Weights of a small image embedding model.
Training: adamw at rate 0.0013, 20900 steps.
Data: trained on drawings of small networks of dots and links, 195000 training examples, 27.4 epochs.
Rows from block 12 of a small image embedding model, named by matrix and row number. Rows with one number belong to one neuron. Each number is 50 + 10 x the weight over its row's rms, rounded and kept within 0 to 99. All counts start at 0.
After each neuron's rows are labels from the 100 images, of 14848, where the neuron reaches its highest value: "top examples" is what is common among them. Only what is clearly more common there than usual is listed. The data: drawings of small networks of dots and links. In brackets: how many of the 100.
# fc1: MLP up (model.blocks.12.mlp.fc1.weight, 768x192), inputs 0-191
# fc2: MLP down (model.blocks.12.mlp.fc2.weight, 192x768, transposed), outputs 0-191

fc1.426:55 63 76 47 70 46 51 48 54 56 56 32 46 49 58 68 57 49 59 33 48 47 53 48 51 75 45 68 51 54 32 53 34 45 56 46 67 44 48 48 37 53 45 62 53 53 53 49 51 43 51 60 42 42 57 54 46 65 54 53 67 41 51 53 43 58 47 25 33 43 52 45 39 47 71 58 47 25 50 71 47 47 61 65 64 67 36 60 56 47 52 50 66 48 72 42 55 36 48 30 54 44 62 37 55 38 69 45 42 70 54 52 60 56 53 61 44 46 50 46 54 57 41 52 51 44 45 43 70 67 56 45 50 44 59 58 51 56 51 52 49 64 41 50 50 42 47 66 48 21 49 55 55 56 37 46 52 55 53 51 25 45 56 58 59 52 49 48 36 62 53 19 49 40 49 48 53 49 43 45 48 51 54 52 47 45 49 28 65 46 59 51
fc2.426:41 50 42 53 52 41 59 35 66 49 59 47 54 50 39 71 40 58 49 53 65 39 60 64 82 53 51 51 63 54 54 54 50 47 46 25 32 46 58 57 51 41 60 54 43 54 26 52 50 46 37 55 55 67 48 54 54 45 39 48 63 36 58 82 47 59 57 50 33 50 56 42 34 54 59 72 47 57 46 40 56 46 50 65 36 55 43 51 35 53 57 52 52 49 57 52 49 43 76 52 64 44 36 44 48 44 48 47 65 55 46 42 54 53 45 41 57 44 49 68 61 58 57 63 51 32 47 50 60 47 47 58 50 60 51 44 59 48 44 46 46 44 42 52 66 39 71 55 43 57 53 51 13 52 60 52 49 60 40 54 56 56 50 59 49 53 48 74 31 38 57 49 48 57 56 55 52 49 50 78 43 52 46 54 57 41 49 38 58 55 33 55
top examples: five dots (100); laid out on a circle (100)

fc1.600:41 56 44 49 48 55 45 47 51 38 60 39 81 49 54 48 49 40 59 57 51 52 54 54 44 51 37 66 58 56 40 64 53 58 41 62 55 49 48 70 43 42 51 49 58 60 37 50 16 47 50 57 50 47 43 58 50 68 61 48 37 49 51 50 70 49 39 48 61 60 52 48 52 49 35 53 44 42 49 44 67 51 43 40 59 32 57 31 55 51 51 56 46 63 52 48 61 51 51 54 47 31 62 56 37 51 29 50 51 17 48 34 25 57 52 54 58 53 39 60 44 53 42 51 51 48 39 53 61 63 60 49 29 76 48 52 57 41 52 41 42 45 50 48 53 51 49 73 52 71 53 50 34 66 55 47 33 45 51 51 39 46 53 41 62 37 54 61 50 52 69 42 51 38 44 35 57 46 33 72 57 56 34 56 50 50 48 45 44 38 50 65
fc2.600:43 42 46 55 58 45 44 55 56 36 45 57 56 51 43 46 40 45 32 41 53 55 33 33 65 67 53 52 51 43 53 55 53 36 29 61 53 66 54 57 58 46 61 26 42 41 39 60 62 53 54 46 67 42 44 41 61 54 55 37 44 36 52 58 45 54 35 48 30 47 81 43 69 55 64 48 46 40 70 32 54 47 60 60 58 35 50 67 50 23 63 57 53 50 51 49 59 64 52 43 46 41 47 34 61 40 52 51 43 48 40 60 63 50 48 47 49 51 47 66 61 49 47 55 50 44 60 60 57 52 52 63 54 53 33 49 38 60 54 53 46 57 51 43 53 57 39 43 42 34 48 29 46 37 57 43 49 52 27 58 52 25 57 49 45 52 58 23 50 43 54 50 47 40 65 40 63 47 51 52 54 45 37 54 41 58 52 29 58 52 35 40
top examples: nine dots (100); laid out on a circle (100)

fc1.210:61 47 52 49 48 45 51 51 53 48 43 45 33 49 50 53 57 69 62 69 53 50 55 42 42 55 73 67 25 64 39 50 67 55 63 39 39 44 31 52 32 62 51 33 41 61 57 53 56 50 56 67 52 40 53 56 47 74 52 35 68 47 43 50 72 54 58 39 43 50 57 49 56 53 38 47 59 73 51 51 34 49 54 31 52 34 36 69 54 52 45 58 61 44 58 57 47 71 48 50 54 29 43 44 46 58 63 51 65 46 61 61 52 52 52 44 54 46 52 70 52 41 69 52 49 54 52 66 66 33 45 52 59 38 51 52 48 49 44 67 54 56 60 51 50 43 50 53 52 63 53 47 48 22 53 49 60 57 53 37 51 46 51 59 40 62 49 54 42 56 50 60 63 45 61 54 40 49 44 29 29 56 30 57 49 50 46 45 55 30 47 45
fc2.210:54 41 45 41 55 51 43 48 58 45 41 57 62 44 44 44 45 38 20 46 57 55 50 36 66 48 41 52 53 37 59 59 49 39 47 54 50 52 51 37 52 47 73 48 48 40 34 83 58 44 55 45 71 44 40 49 66 52 49 34 35 38 53 54 57 47 41 49 58 38 62 40 53 62 44 52 47 46 48 35 63 48 57 60 56 43 46 54 48 43 58 58 42 53 59 44 30 62 70 39 47 32 51 42 71 41 59 58 46 44 39 58 38 53 39 64 47 60 49 49 31 39 56 56 46 54 61 61 65 52 59 73 42 68 38 47 46 61 53 57 44 55 54 43 53 64 28 36 28 30 53 44 55 30 59 45 37 55 26 51 54 45 65 45 54 45 58 36 50 51 53 43 56 61 52 33 54 41 53 51 51 55 40 46 43 64 57 38 42 56 49 40
top examples: nine dots (100); laid out on a circle (100)

fc1.681:54 46 52 38 52 54 38 45 42 39 78 49 46 46 46 61 46 73 58 51 49 57 60 40 59 62 73 58 47 44 40 43 41 51 47 53 37 56 52 36 45 60 41 38 67 49 54 39 67 46 47 48 38 54 48 42 44 53 68 58 54 72 53 54 37 48 45 36 37 55 45 42 54 43 72 41 60 55 60 82 39 43 53 55 56 39 30 60 51 43 41 48 53 66 48 40 42 54 70 54 43 71 47 36 48 42 65 42 53 51 55 45 54 55 56 48 51 45 63 53 85 40 53 47 52 51 64 55 43 40 42 42 43 30 41 54 56 48 53 37 54 47 53 40 67 38 41 51 51 49 47 49 34 38 34 49 74 54 44 42 63 53 43 49 34 58 41 56 39 44 47 49 44 40 50 42 67 44 56 37 49 47 48 52 43 48 65 42 63 55 71 57
fc2.681:50 47 40 67 61 58 49 43 60 53 56 56 63 48 43 68 43 60 43 36 42 50 10 32 56 72 62 54 46 52 61 54 62 45 50 61 36 74 66 52 62 45 61 38 36 40 44 54 57 62 54 53 65 54 37 52 56 52 34 32 52 51 42 61 50 53 62 44 42 32 47 40 57 52 58 46 60 53 42 31 48 51 49 65 58 42 49 56 56 41 53 57 45 55 64 39 35 61 48 60 57 43 46 40 49 35 51 52 52 46 42 39 50 64 44 42 35 51 47 54 22 44 43 38 59 34 35 57 55 35 49 66 50 56 30 52 54 31 52 45 52 55 47 46 65 53 44 46 47 47 51 54 61 54 56 64 43 43 32 49 66 45 48 55 62 49 44 39 32 46 68 42 49 53 61 33 59 44 45 57 50 57 41 35 52 65 61 38 51 39 41 44
top examples: laid out on a circle (100); nine dots (97)

fc1.97:47 56 60 45 43 50 40 58 41 41 26 76 49 44 51 38 54 39 58 37 41 49 42 53 41 29 51 37 50 57 52 53 55 50 35 71 45 48 77 31 49 47 42 62 32 42 43 50 48 44 45 43 48 45 48 41 46 71 42 46 39 67 22 43 32 44 43 50 73 42 35 42 47 47 33 50 49 56 51 23 32 46 28 46 53 46 47 40 50 42 57 40 42 51 66 46 45 51 50 64 52 34 46 63 63 46 48 44 29 43 24 46 50 44 50 51 48 51 45 45 49 50 34 44 46 47 50 37 79 56 42 43 34 60 50 43 49 50 43 54 42 42 46 39 61 59 47 59 53 51 45 49 49 53 36 41 51 50 49 47 55 43 50 67 45 59 42 43 43 61 53 68 48 32 67 51 48 47 36 53 45 38 61 47 43 38 59 57 48 53 53 46
fc2.97:39 47 44 52 49 52 41 55 47 48 45 56 51 48 38 55 50 57 48 44 36 51 44 35 50 58 87 56 49 52 47 39 41 57 52 61 57 45 50 46 49 55 37 50 55 56 57 36 53 63 56 56 51 45 58 31 47 53 45 48 49 54 43 75 53 46 46 35 57 52 62 38 45 67 50 38 55 63 45 57 44 52 44 57 66 74 35 53 58 60 32 51 45 51 54 45 29 41 58 71 78 62 51 53 44 54 52 53 46 47 52 53 35 56 56 39 44 45 48 43 42 46 30 44 60 55 53 34 61 38 42 40 56 49 51 59 54 55 66 50 54 70 56 49 37 65 63 69 69 51 48 57 60 81 51 30 64 45 56 39 43 63 43 54 40 76 48 53 57 48 53 52 49 44 49 37 32 55 58 52 52 54 60 54 67 47 74 37 53 62 51 37
top examples: seven dots (100); laid out on a circle (100)

fc1.479:45 42 67 40 45 52 38 51 43 47 43 73 40 42 50 51 53 41 56 42 39 36 44 50 40 42 60 33 48 48 59 57 56 44 46 50 42 44 82 28 57 48 41 55 41 42 50 44 57 45 34 48 37 49 43 41 37 63 40 51 41 59 35 37 33 42 47 33 65 42 48 37 49 43 28 54 62 56 50 26 43 39 32 61 43 59 59 41 42 37 57 35 43 58 68 48 30 36 49 44 45 36 61 61 50 47 53 42 35 57 37 33 29 50 46 44 53 53 44 46 36 42 45 39 39 42 45 42 69 59 41 42 47 55 47 42 47 41 36 67 34 47 35 32 56 51 40 62 62 51 45 47 56 59 34 40 54 41 40 43 48 37 49 71 42 49 54 48 38 55 52 65 44 52 49 49 47 41 45 52 53 37 66 40 40 36 53 48 47 60 53 44
fc2.479:63 53 43 46 49 54 51 57 55 48 52 57 59 53 47 36 46 51 49 47 31 45 40 43 46 48 82 59 44 49 48 32 46 48 54 57 65 43 36 36 54 47 50 38 55 54 61 33 51 66 43 55 72 41 51 34 49 60 50 56 47 44 46 63 47 51 46 36 65 36 65 44 58 66 53 35 61 56 51 40 44 49 47 57 66 55 47 46 50 55 45 52 52 40 52 45 23 53 43 67 72 52 55 40 40 53 62 56 45 48 47 60 38 46 52 45 39 42 35 50 40 36 39 42 62 48 46 51 64 31 47 55 54 51 48 48 59 69 67 56 64 73 56 50 43 63 60 58 68 35 35 49 61 68 61 33 42 39 34 40 57 53 54 65 43 74 58 32 61 55 50 56 44 58 42 38 38 52 52 44 66 45 49 57 54 47 61 35 66 57 53 35
top examples: seven dots (100); laid out on a circle (100)

fc1.212:40 42 58 55 61 50 51 48 56 49 40 60 34 47 54 58 55 60 44 59 54 50 52 42 27 61 75 67 27 62 43 61 58 64 51 38 30 45 23 54 31 45 53 43 42 65 63 51 42 51 49 61 50 55 48 40 51 70 69 38 72 51 43 56 70 47 52 44 48 46 45 54 51 49 28 55 45 71 57 50 27 52 59 27 53 37 43 70 57 52 41 54 40 53 36 53 30 52 53 50 52 54 36 59 57 57 45 53 55 45 56 49 48 54 45 54 58 45 51 73 56 45 50 55 50 55 49 72 52 46 44 55 43 58 58 56 46 55 62 76 43 50 48 50 55 59 47 63 55 56 49 52 49 33 45 51 46 51 48 44 48 38 53 71 59 41 71 57 44 55 51 68 55 54 59 64 48 52 43 37 34 54 38 58 52 52 43 40 54 27 48 45
fc2.212:45 40 41 62 48 57 29 49 36 43 26 67 50 51 53 47 51 49 21 56 54 63 36 39 57 36 43 53 40 47 50 63 37 32 47 59 46 56 54 49 49 53 56 38 57 49 37 75 67 42 66 46 53 48 58 56 61 50 62 27 34 53 39 50 66 51 30 54 57 46 47 47 55 61 39 52 50 36 52 55 52 44 51 44 61 31 54 49 48 41 44 46 51 54 54 46 35 65 58 47 48 40 44 60 71 53 47 51 40 53 54 56 41 43 54 59 41 66 50 41 47 56 44 51 44 78 64 70 52 45 58 54 48 52 44 69 44 41 56 49 49 66 53 47 33 66 35 42 40 35 71 41 65 37 44 39 46 49 44 53 34 35 53 31 51 51 53 47 52 57 46 49 61 54 54 37 61 45 50 49 44 66 47 52 36 67 70 48 46 67 48 43
top examples: nine dots (100); laid out on a circle (100)

fc1.428:52 49 67 41 38 48 39 44 38 63 42 66 68 42 46 63 40 51 38 47 42 45 48 52 55 70 25 46 75 52 35 39 41 54 59 59 47 39 48 73 51 44 45 36 57 62 27 46 60 38 43 45 44 52 46 51 44 50 45 34 51 50 37 41 53 44 47 33 62 50 58 41 42 41 43 53 70 47 62 46 33 42 42 34 49 42 47 31 46 38 54 42 54 46 67 44 68 31 33 44 42 54 35 45 49 49 63 42 49 58 47 58 57 46 53 50 39 44 43 73 53 40 46 41 42 42 45 60 60 36 46 43 47 34 50 58 45 44 45 57 38 44 60 41 32 46 41 49 45 36 44 43 62 41 52 43 45 46 48 50 46 54 48 37 44 61 38 39 64 58 61 37 47 51 66 59 41 43 33 41 29 40 68 39 43 41 61 49 63 58 33 52
fc2.428:60 51 61 43 46 42 37 66 41 49 51 40 49 46 62 44 66 52 67 36 51 42 52 47 39 49 45 49 48 52 42 48 46 65 49 68 54 38 45 45 44 45 31 59 59 65 60 41 42 49 54 45 35 44 57 58 40 61 46 63 70 63 52 36 59 28 70 28 54 48 60 47 39 59 43 52 62 51 56 63 33 45 40 50 34 59 51 43 48 52 27 47 42 50 40 50 54 50 40 43 33 63 53 57 45 64 63 33 41 43 50 56 50 62 53 51 65 52 52 36 46 62 51 41 47 64 48 36 50 42 50 30 52 37 63 60 48 63 61 50 50 35 56 50 33 27 43 70 63 61 56 61 66 52 49 36 52 53 67 43 35 55 39 60 48 49 53 55 49 57 50 47 50 65 29 69 47 50 44 41 62 49 41 54 60 45 43 69 49 42 61 75
top examples: eight dots (100); laid out on a circle (100)

fc1.719:52 51 38 46 37 52 50 50 55 54 47 61 27 53 50 55 46 44 53 50 51 53 38 41 30 58 55 59 64 67 61 53 56 57 58 50 52 58 45 48 47 45 54 42 44 38 54 49 67 51 51 67 52 56 50 58 51 44 40 47 75 45 45 47 29 49 47 66 27 52 55 53 62 51 33 45 49 59 39 24 61 53 53 51 60 70 55 69 53 49 60 55 46 49 30 53 36 54 47 31 47 32 41 38 43 47 49 52 33 58 55 69 76 47 49 52 56 50 57 73 34 48 57 51 53 48 50 60 45 43 22 57 67 40 57 49 42 49 57 53 62 69 23 53 31 55 53 54 47 70 47 52 73 34 45 52 46 50 53 47 45 53 52 63 62 53 50 48 55 61 57 48 56 54 73 65 48 52 50 43 30 55 36 60 57 55 48 54 45 51 49 44
fc2.719:32 35 49 44 54 56 47 46 54 43 36 56 53 48 47 38 28 63 20 56 53 64 57 36 51 48 42 41 48 55 60 59 43 30 43 53 46 54 47 62 51 47 60 58 45 37 44 81 61 47 62 39 48 42 43 57 55 34 69 48 31 49 43 49 37 65 44 69 61 46 61 64 57 53 39 49 43 33 52 48 67 54 55 31 73 47 42 64 59 49 58 53 47 56 60 50 62 44 58 44 52 43 47 47 63 38 49 49 60 49 44 52 42 46 42 50 35 59 50 57 56 44 57 52 47 58 57 46 39 52 66 59 54 57 34 49 40 61 51 55 45 64 49 48 61 68 33 35 33 32 49 38 62 31 52 53 54 55 43 52 55 48 53 24 54 48 62 51 48 44 51 52 52 55 60 28 60 47 65 52 36 54 52 57 33 69 48 49 59 55 38 34
top examples: nine dots (100); laid out on a circle (100)

fc1.513:45 41 49 43 53 50 42 47 42 44 56 47 29 44 37 28 44 46 59 49 46 43 45 46 28 40 65 48 46 54 53 62 35 46 38 32 50 55 33 33 43 45 41 58 43 32 37 42 46 44 40 55 39 45 44 44 43 55 54 65 42 49 37 48 63 45 45 60 56 47 43 46 53 39 56 42 30 45 40 59 59 38 52 75 46 65 62 55 49 43 38 45 46 48 34 39 67 62 42 53 44 43 57 65 49 46 44 41 68 46 35 50 57 50 44 41 56 41 41 37 47 44 59 38 41 45 49 37 41 60 78 40 58 69 61 47 44 39 50 63 48 53 52 47 73 60 43 53 47 55 39 43 61 45 54 39 40 42 40 42 58 42 48 45 54 31 59 56 33 39 31 57 43 51 64 39 49 41 63 64 59 43 61 35 42 42 43 39 32 27 66 53
fc2.513:57 64 41 46 35 46 51 52 40 49 59 67 36 55 50 42 65 47 70 54 59 41 49 54 46 45 32 44 43 40 44 37 57 48 64 51 50 47 33 41 52 47 49 60 61 54 42 44 45 41 39 44 38 41 52 63 50 49 58 54 76 48 64 30 51 31 56 42 60 50 32 54 25 46 46 40 55 64 39 60 41 50 40 35 34 55 54 41 58 49 40 41 55 36 48 51 64 46 43 31 27 53 61 55 31 68 47 47 49 54 60 44 60 36 49 44 54 56 54 45 53 43 59 35 48 39 42 52 39 65 60 46 55 50 47 33 44 54 48 51 55 26 64 56 50 37 32 57 52 82 42 59 65 59 40 51 52 59 61 44 52 48 46 56 50 33 54 49 57 50 42 54 43 26 50 64 67 46 50 45 49 60 52 48 61 64 43 55 48 56 60 72
top examples: laid out on a circle (100); eight dots (99)

fc1.608:52 38 60 51 50 49 56 52 49 63 61 65 60 54 53 57 51 43 34 42 53 48 48 55 50 58 45 49 60 40 45 35 56 37 57 41 51 52 51 61 56 65 50 46 68 55 30 53 46 51 57 37 50 61 59 64 51 70 55 63 74 58 50 56 31 52 58 29 24 52 60 46 43 47 32 45 59 46 28 45 64 51 61 58 52 48 59 52 53 52 43 54 61 34 38 49 49 37 40 38 50 48 57 65 53 58 49 51 68 69 56 40 28 55 56 43 49 51 56 67 40 49 59 54 51 46 46 44 29 35 67 50 55 46 55 51 55 47 58 58 40 51 59 58 44 59 50 33 54 35 52 44 65 33 69 51 55 45 52 50 39 40 50 80 40 52 39 66 53 41 33 42 45 40 53 48 42 51 60 65 51 51 59 50 52 56 81 58 69 50 62 60
fc2.608:49 51 43 45 47 60 43 48 43 49 40 47 37 52 50 72 54 51 64 52 49 51 59 44 38 46 42 58 65 55 47 56 61 57 55 60 45 44 55 53 45 54 43 68 56 60 55 52 44 41 56 46 30 42 54 59 30 54 41 52 71 60 43 33 54 33 63 50 33 60 53 54 22 51 40 48 57 50 48 67 60 39 41 43 41 55 26 51 40 71 44 42 50 52 43 53 70 40 44 45 32 52 44 58 42 51 47 35 64 53 61 36 58 61 55 54 58 60 71 38 46 58 41 46 44 54 54 35 44 21 53 39 51 54 54 62 46 48 55 42 56 30 60 50 46 26 35 62 60 70 58 67 78 58 46 49 55 51 64 40 44 53 42 57 49 38 46 73 45 45 52 52 52 49 61 64 54 54 44 58 48 57 48 50 54 60 46 61 49 51 51 78
top examples: eight dots (100); laid out on a circle (100)

fc1.218:48 53 76 45 45 46 40 57 46 58 47 50 35 48 50 72 32 62 55 30 47 49 49 48 65 64 46 67 45 43 38 49 31 55 54 42 65 54 61 37 46 51 44 45 50 45 34 45 45 48 52 49 52 63 42 55 49 53 55 57 61 42 55 49 47 46 50 37 42 51 56 43 56 47 42 61 54 45 50 67 49 49 49 66 58 73 22 68 51 45 45 48 51 49 66 49 51 34 55 40 51 75 54 30 47 48 53 47 46 68 51 38 48 36 54 40 41 42 57 44 57 52 33 49 45 47 45 51 57 56 48 42 62 39 55 49 42 42 54 43 50 52 49 38 52 24 46 58 48 30 46 55 60 54 34 48 58 55 46 44 26 56 54 42 60 65 40 38 20 66 50 43 50 37 44 35 45 48 29 42 56 44 52 55 46 46 75 40 62 60 72 37
fc2.218:46 47 60 54 52 45 50 39 59 52 59 63 59 51 26 53 50 62 54 54 53 43 39 47 71 62 51 47 24 61 57 51 55 22 31 14 36 70 44 51 67 24 58 37 40 45 25 45 54 57 40 50 58 60 42 45 52 45 39 30 65 35 51 59 53 60 62 48 42 46 44 52 62 50 53 50 51 49 47 38 48 56 51 58 37 46 56 56 38 42 53 53 54 46 70 56 57 43 72 42 64 44 55 47 31 46 56 63 45 50 44 40 55 52 47 34 46 54 43 65 31 56 64 46 44 46 34 53 46 42 49 56 47 41 47 45 61 52 51 48 37 40 55 51 63 44 58 49 36 60 37 50 29 50 57 54 48 42 44 54 63 45 51 53 56 32 45 42 46 49 59 56 48 60 43 36 54 48 54 60 46 49 32 41 56 50 57 24 47 44 36 49
top examples: five dots (100); laid out on a circle (100)

fc1.550:45 69 38 44 61 37 53 52 52 47 44 43 38 47 51 33 53 67 56 66 50 50 41 45 49 46 44 41 45 60 44 39 47 57 51 49 47 48 50 37 44 42 49 54 40 45 73 49 61 48 51 61 50 44 49 45 52 44 56 21 22 46 45 50 78 51 42 68 76 46 53 50 65 50 66 35 33 59 71 60 41 49 44 35 50 55 39 56 48 48 58 45 52 60 57 44 66 56 61 62 50 52 49 46 45 45 41 47 30 41 37 56 75 51 46 58 57 41 50 60 63 50 29 50 52 48 55 55 67 62 53 49 41 63 47 49 51 52 44 39 66 51 41 47 38 44 48 74 43 62 50 48 59 63 29 46 33 54 51 51 57 57 43 25 51 38 60 47 44 41 65 50 57 64 44 45 47 47 42 24 54 53 45 48 54 50 38 49 37 61 36 50
fc2.550:38 48 50 42 45 63 46 49 42 47 42 57 40 47 48 49 65 52 66 56 48 57 68 51 38 44 36 52 53 52 40 49 35 69 49 59 55 43 45 62 49 49 33 70 53 58 49 47 53 40 63 47 27 38 56 64 29 46 57 59 65 66 41 30 50 32 49 48 54 63 47 50 25 52 30 44 55 49 39 68 45 55 49 29 50 70 54 49 58 55 44 49 49 54 46 48 50 52 36 34 30 59 50 53 43 60 42 31 57 47 55 48 45 49 50 55 56 62 50 56 44 65 52 58 44 63 54 51 53 59 56 29 44 56 64 53 52 52 53 41 52 36 61 47 55 44 36 64 61 68 64 61 80 56 43 37 57 55 68 48 36 46 40 36 58 40 50 72 56 49 54 41 47 48 48 67 47 49 62 50 34 58 60 46 54 53 51 67 44 55 61 69
top examples: eight dots (100); laid out on a circle (100)

fc1.657:49 34 54 54 56 46 56 52 57 43 68 26 32 51 42 38 53 52 59 68 58 51 57 61 54 66 44 61 42 61 57 47 64 28 50 32 29 48 54 44 50 52 57 42 45 45 67 57 48 52 58 59 57 54 53 62 52 30 70 46 54 60 73 49 61 49 47 61 63 51 57 51 58 50 69 57 64 49 42 72 63 51 59 64 39 33 58 65 48 49 52 56 42 40 50 57 33 58 69 29 56 62 46 42 51 53 61 57 47 63 61 35 46 57 52 51 46 52 41 65 49 47 48 49 59 54 48 62 30 67 38 56 42 54 46 48 56 43 51 40 34 57 38 57 36 46 55 59 47 52 60 61 39 30 53 56 51 53 56 46 56 51 49 35 54 59 41 63 62 47 32 45 52 70 25 49 51 58 66 38 65 57 36 51 52 56 49 40 46 66 58 46
fc2.657:54 57 53 59 41 53 52 54 45 54 50 41 43 53 61 38 61 61 53 51 36 49 44 48 40 40 83 44 47 54 45 41 50 66 61 61 52 44 54 49 47 57 34 60 54 49 66 33 55 50 50 50 34 41 63 47 44 56 44 61 51 62 44 60 56 54 47 43 59 52 31 48 41 46 51 36 48 54 54 67 45 62 39 38 64 51 57 44 43 67 45 39 59 43 48 40 56 46 39 71 80 61 60 57 37 59 47 51 58 55 61 54 50 41 64 36 44 41 49 54 40 56 31 56 67 53 42 50 48 64 41 34 51 47 51 52 51 38 47 56 56 70 49 57 46 56 58 61 69 50 56 70 63 89 38 53 58 48 66 48 45 57 35 44 56 72 54 56 53 55 30 56 46 42 46 35 42 56 52 39 53 52 62 60 70 44 68 57 47 52 49 37
top examples: seven dots (100); laid out on a circle (100)

fc1.556:51 50 40 52 61 46 53 51 52 34 44 30 63 49 42 48 51 38 42 52 46 54 58 48 52 57 47 78 45 54 42 40 60 45 54 37 31 59 64 33 51 38 49 42 48 48 65 47 36 47 47 61 51 55 53 52 50 49 60 43 51 51 47 42 48 46 55 70 23 52 35 45 56 50 54 48 36 51 68 42 65 50 53 61 51 44 48 37 50 48 47 54 37 31 34 48 30 45 66 38 52 42 20 34 59 35 50 50 37 69 51 48 65 49 49 53 56 42 47 76 41 42 47 54 50 52 48 54 31 65 37 49 35 69 48 40 55 49 57 43 51 52 38 52 34 62 50 60 49 57 45 46 48 36 68 51 45 51 48 47 54 44 51 37 53 56 47 55 42 78 30 44 42 67 30 59 58 50 61 63 60 60 75 44 45 52 54 49 57 66 55 50
fc2.556:58 58 59 55 51 48 48 50 43 59 62 41 44 49 63 56 56 57 56 52 58 35 60 63 41 49 36 49 50 63 45 49 46 57 54 61 47 39 56 62 43 57 27 60 48 41 68 36 46 54 49 56 24 63 56 56 59 45 43 70 26 57 49 53 55 50 55 45 27 62 18 46 45 40 62 62 53 62 44 70 53 43 47 44 45 55 59 39 55 68 42 43 47 54 49 51 53 41 39 52 47 67 49 60 62 54 45 51 61 51 60 43 57 48 50 55 59 35 41 45 54 65 47 52 48 55 59 38 50 39 49 28 49 56 56 53 54 31 40 40 59 55 33 48 48 45 69 39 41 41 55 72 32 35 36 55 64 59 78 54 42 50 26 52 53 52 45 59 52 52 54 49 47 49 45 59 48 50 53 45 45 31 65 55 35 39 49 78 49 56 50 42
top examples: six dots (100); laid out on a circle (100)

fc1.595:48 57 44 50 32 41 48 54 48 55 80 42 66 50 46 49 41 43 46 36 47 44 44 55 72 44 20 35 61 36 53 44 40 43 51 53 79 52 66 37 64 63 46 67 67 37 44 50 51 55 51 51 50 45 53 68 52 32 35 61 39 46 52 52 35 50 45 28 55 46 53 43 49 45 59 54 54 50 46 62 74 47 52 62 50 63 48 40 47 47 49 49 61 52 67 45 71 42 38 44 52 45 74 51 35 45 46 49 40 51 37 35 34 55 48 44 43 59 50 30 45 50 41 48 49 46 51 43 45 62 61 46 45 60 48 44 45 51 45 28 55 49 53 54 58 43 50 40 56 46 54 50 52 73 49 46 52 37 52 52 42 63 47 28 39 60 36 51 49 38 37 42 49 52 34 57 49 47 56 58 77 52 58 37 47 49 54 46 54 66 59 54
fc2.595:52 55 37 50 40 49 48 57 45 48 43 43 42 59 45 53 48 55 26 60 65 57 45 49 61 57 40 47 54 34 43 56 57 54 49 68 38 43 60 64 50 65 53 40 58 47 40 79 49 53 53 45 45 51 60 50 62 41 58 41 45 36 43 53 46 56 59 65 32 41 52 70 54 35 74 57 36 29 56 54 43 36 54 64 61 48 48 47 46 36 50 41 64 48 41 56 56 46 57 47 47 50 35 60 63 61 49 53 39 64 59 54 46 72 60 61 67 65 69 53 56 60 55 47 51 68 57 37 39 45 50 51 61 44 37 49 34 42 53 50 40 62 44 53 42 52 44 38 42 29 49 34 56 32 46 43 58 45 56 68 38 62 50 58 32 44 37 50 37 31 43 59 54 48 64 43 55 51 51 48 54 72 42 64 26 65 51 44 53 46 47 50
top examples: nine dots (100); laid out on a circle (100)

fc1.497:57 60 46 56 65 55 57 53 56 42 54 28 24 56 55 34 63 50 64 61 58 55 48 43 44 29 62 49 35 49 48 68 44 65 42 49 50 50 54 29 60 46 55 64 39 41 63 57 50 55 56 67 57 49 56 54 57 46 53 61 41 54 60 58 43 57 50 73 57 51 35 58 63 59 65 46 17 50 46 68 67 57 47 56 55 58 44 63 54 59 50 54 50 61 40 54 50 60 65 65 53 29 50 53 49 49 42 55 41 56 46 53 73 53 49 57 58 50 49 31 62 57 39 59 54 57 63 47 35 54 63 58 58 66 62 54 57 53 53 48 58 64 43 60 51 68 57 54 57 59 62 60 43 60 42 55 51 45 55 51 63 44 48 45 60 32 69 51 32 48 50 62 56 69 35 34 54 56 64 47 66 58 39 50 56 56 59 39 31 53 57 48
fc2.497:50 55 59 40 48 53 51 53 47 51 54 65 44 48 54 50 67 62 63 51 50 48 67 54 38 33 42 50 54 58 44 49 60 67 53 70 48 32 41 51 54 46 41 79 51 56 58 43 55 32 49 53 29 39 56 52 37 43 51 55 60 69 56 38 46 31 61 40 58 62 28 50 24 52 42 47 65 60 44 64 52 60 45 27 41 54 59 43 44 65 40 43 54 48 56 45 58 39 39 46 38 56 67 58 47 60 40 39 64 53 59 39 66 39 54 48 47 49 56 59 74 46 45 65 57 44 44 48 49 56 52 38 53 49 56 45 46 47 50 49 60 37 53 51 52 38 46 63 61 65 69 65 65 54 41 50 63 55 66 51 40 45 41 44 63 45 55 75 57 55 40 45 42 31 52 63 58 44 66 52 43 45 69 50 57 47 55 64 50 48 60 64
top examples: eight dots (100); laid out on a circle (100)